config.toml
train_examples = 26041
time_shift_ms = 100
hop_length = 160
spec_augment = false
activation = "silu"
muon_scale = "match_rms_adamw"
lr = 0.0078
batch_size = 128
epochs = 87.5
lr_schedule = "cosine"
Rows from block 5 of a small sound classifier, named by matrix and row number. Rows with one number belong to one channel. Each number is 500 + 50 x the weight over its row's rms, rounded and kept within 0 to 999. All counts start at 0. Numbers have three digits each.
After each channel's rows are labels from the 100 clips, of 14976, where the channel reaches its highest value: "loudest band" is the band of the loudest frequency at the time of the peak; "top examples" is what is common among them. Only what is clearly more common there than usual is listed. The data: synthesised sound scenes: up to three everyday sounds over a background.
# convs1: first pointwise conv (model.blocks.5.convs.1.weight, 192x192x1), inputs 64-127
# convs3: second pointwise conv (model.blocks.5.convs.3.weight, 192x192x1, transposed), outputs 64-127

convs1.111:518494568543573462539531510452486489485466460515521489430370463543467529518472489448557476503563533478514523507523504551467511535446569499501519400463507597554464555535587465530538468486498447
convs3.111:528493534467480502462457470453538497515538450567576497436562491537444493524513514520486453530653464517599547430533440506521591572490511461507546552444465485526531447489489525507432490461612545
loudest band: 2000 to 4000 Hz
top examples: waves

convs1.48:516560425492424558536534522381433439515514452519552440427441447503519502518510442501361466535492405468547504528489504497558530467468477516464556527525505479538599499464554543490566478453454498
convs3.48:466532481475583514544488487546470460548511409449429535482466484580503591523486547528518461409510503503446569457509482527579612492578510542476465514537513442547499475496512470473511460498456564
loudest band: 250 to 500 Hz
top examples: clipping; text has "clipped"; electric buzz

convs1.132:484471485538339618441617462486585575559483436486492468520498484513524475489453429511483503465478513466469442533511510524492361515524522494517529550509470480486406545445466508519446502469489473
convs3.132:413579533406404565455426504575554536480495616433487445547432563590501427490524505475497468515513480453481494513576473479493488472657543509569440530448480518529475539421518462517485493475480454
loudest band: 1000 to 2000 Hz
top examples: waves; sawing; first sound: sawing

convs1.175:538558542506407567491395533429497479452478480523429416464454519584500449495461564674464477479469572497508510486502423532522446528484556489524536416524513430456524530492467444465521530528520532
convs3.175:504449524454521473541541413555461445544450532471494441503597556440506512554580474459521497583433435429522450532481513458482511530565509587507490500469512440576465574499525417399523496476501427
loudest band: 1000 to 2000 Hz
top examples: applause

convs1.117:430522476539519450521467448506565532475433438507529486466549498566548467530531533537507432487482569469502424571435463597466527478634623456425549478487444508468549499505532485498411541449447423
convs3.117:410514508461489557532508550489439528453420497459551439451502534461414508482460471519507657516458498439537439559542495499456520482465436418468402559554487509582490574611427552464351517517531421
loudest band: 2000 to 4000 Hz; 4000 to 8000 Hz
top examples: clock ticking; rain

convs1.53:505470480614568530471506524496540561414514393516504478519399581601456554517482478609462544432522483508447529563402502564501590463477499469490548530500456531547525452464478559506510468449420504
convs3.53:540561514494563582414511579568506493548482491576515415447500540491478615519491434495446456507547529460427575474550607510461455604462525488561552495510549540398471411503467531472467558522479604
loudest band: 1000 to 2000 Hz
top examples: applause

convs1.121:438557491550515436551545521502474481429488553487472459473552472574419468465479564518389469583534609562505472515483519562401569488537634442489514536418575593432467512513442491488531552541459497
convs3.121:485411540558572443468501502490560549542488480467527512514448476603487481453500579458523479445597540472484540551486453503522416541485605519527659541382492506509421372462470541550525534527593590
loudest band: 1000 to 2000 Hz; 2000 to 4000 Hz
top examples: waves

convs1.160:540531511502448493613453461458444534548462602584635525597452460563519505459488643552414467514483479468583508478526462458546507537516416514439536504488559513510522496485503542470509509525422539
convs3.160:527525517401432444414434447594540547471472533455456498535537557456514428527547495555458509472520509499530563526440527483515397475540488515467501473457496484524540486447562407466426502466515466
loudest band: 1000 to 2000 Hz
top examples: background: none; muffled (low-pass); spray hiss

convs1.162:547487469426452446470490467500556546431453543401491510436554437350461570561452515469484512594581449507477511530547571452465478520481549511506534542466548579458549500361547547622503438517525448
convs3.162:491542499496494414437503508481590483564556431572398412508528478494559506556497614450512504544546534431417466447590451534430556473472504479476484540447471547540471659561527467528526477442525496
loudest band: 500 to 1000 Hz
top examples: wind

convs1.159:498520484496444496542578505609556479438487442489682479503517536518510479486496558540471483536512472521505503514569486489701525572514505484480444494511489487514474481516536473507531528546554491
convs3.159:585495483553408510428543541455458371451466464457481451555456532452495563436458394526500484480469411452407447551498526462524606587456547459532508475507530464464515591563441559462455501521528541
loudest band: 4000 to 8000 Hz
top examples: background: none; zipper; first sound: zipper

convs1.147:546500397460471592530467485557448490488502545524461417498529373510506473528517420522480527544536560531523519496441570506478591499468500463546551409630567476464433516475531488522459538507485487
convs3.147:507543480543470441490627523501493628469468596438471545494530308598446494502493489607507515550519516519482563477470509488441563457472563522517456568473450473503497524501509559433429533502568506
loudest band: 250 to 500 Hz
top examples: wind

convs1.2:559487390524523459525509481388477501548535366427429497463482437552611502465561607530540472403440488457538522451542485557488499550552516620436512567470449407469520594529470543469464517508468476
convs3.2:495527474554490492518542513532462491561445490546525475521514551655645457455500400523475481449527432496531538462544436505481506498465532498524589586421544520582455493459513524513484510483526448
loudest band: 500 to 1000 Hz
top examples: background: none; clipping; text has "clipped"

convs1.106:461508470512528503405537471501510540533590435489532455524461481689534468453503531637492474506503493505543503434507472465478483538461498497458562492471519598490469439604437472481433435496447431
convs3.106:496456513545508494460519459535468486441509471518404368543562554541519590482513552407502464541418469529542495462559457473525497506477443517511504514486533486463488547514700448468504592556485426
loudest band: 1000 to 2000 Hz
top examples: typing

convs1.52:521566495416478436519531598509621498474445570377522533491468476522479592508370479467522435444456523480518479536429447571526540476502587553532487481444468434508477599453463509489545470456440506
convs3.52:473473517523495527582448567523582517478550550564500459558529514455483490482569472512508419533476429528441487561489455440505526500515503470616484488545510544579466480480609539524546540420466518
loudest band: 4000 to 8000 Hz
top examples: background: none

convs1.152:461509467423539640449399467532587483442506545470504504505500492521433477449494581462420504541481453539470477546498506446459508539498532480464462421384459615656464535495556486510513508549479499
convs3.152:492551462572462502483543539495515479435520540515394443482435414462565532599412542462435555444553492473523430506586507431508408465462531475393422555543479447457443474548442481462522524539474538
loudest band: 2000 to 4000 Hz
top examples: background: none; glass breaking; first sound: glass breaking

convs1.26:482552519492362401427553483467501515507581442466514483524498458436462564452467508518598554493447531479463535563428507448445463494458455504458623490421474546504460523533509484506463486488591403
convs3.26:518580431559291461484506475554535534478514476572552458423466473459520516503526578536482519524381514513496578475456518523496471496563456482549508482442532451636554485406516418479516523520536521
loudest band: 1000 to 2000 Hz
top examples: phone ringing

convs1.185:498452559550509523445544547578591520530444483550469564479478432534608456487547461443455503557495564588516543580529473490513565538387483560534502512445464500597470490467512553530413523541495456
convs3.185:490445523543552469455478461492440441488548474419529515486484458522446448531495434410523505498388487487463472516436438533556451539569423462531660427495523558509455543615548541497426458540449505
loudest band: 4000 to 8000 Hz
top examples: reverberation; text has "room"; text has "reverberant"

convs1.128:532484497440483493464479398521554461432516530488454485468520445539388561598486508527492422457420519484532486498481529480476535445424487504584509503471481570513527583573414551502421628540454489
convs3.128:503367547473495520470532482539573484517450458452478516441467537567550535516521450484533521562447492560520520515540504640543453455441519397556453555588551512494535662471554411560525488587553408
loudest band: 2000 to 4000 Hz
top examples: clock ticking

convs1.100:500510543484508523500525467534466468471496536442467503462566532461499491489582500546498496474512425470532464460530493493329529392530518502456466595462499484499473506526486569498484498468495497
convs3.100:500484482446559483464491554498538444421443393488467490557417505513420628505503594506547467487535517452564522581558498488500593335614454507533536600476481514475587415470468502439572438503513437
loudest band: 4000 to 8000 Hz
top examples: background: none; drum roll

convs1.96:479530462532515510492504454461497576479515489453481541510504446541450510484440495566472488518493607595520476553513399451513475490487457515488445466505522508471459486467550497538458509451524603
convs3.96:499568517538511510561501440503525540535428518428464584570558501509492489456426485541618419458523456494486529494494516553565460415475505524486437541543471502484488601465592456461567457693519485
loudest band: 2000 to 4000 Hz
top examples: fire crackling

convs1.92:454560514406522504597523513553464426528565485534554393463505396528456504484497491458478518502574475591539517460576492572492546415495323519577493461506549500512485493484414559506429500558467569
convs3.92:400521547525504452506510562494454558521544557490510626514487607532417508502570456527617521514375564590581525431457536535492566456461480475627512543518572377510514509465601466421442480508432449
loudest band: 250 to 500 Hz
top examples: explosion; rain

convs1.84:466530534454495512540504520515537523500491508453543602548541410541465486550504515499526485444507455440465397553544503475492554391528381454385408611461494469501503474498445496524486553508526494
convs3.84:522565530567595438537530526524529480554473547420573404527469638567487453536529503533488493528487457476571496451509484488502495566495435583474479434482386440419527490522533525427531516500569522
loudest band: 500 to 1000 Hz
top examples: wind

convs1.173:487426578464474455488607524474565517507515556477586516518568518501523504528516568589502520482454523426542419614492504516549546533579402483553520464451504495521463461502449622456448501497477498
convs3.173:535450523391535476534522474450591465454485484445510473482564423550469554544463471442453565497508531488541475491549479533507569546466478527431510424513358551445460481550532474590451542518496456
loudest band: 2000 to 4000 Hz
top examples: waves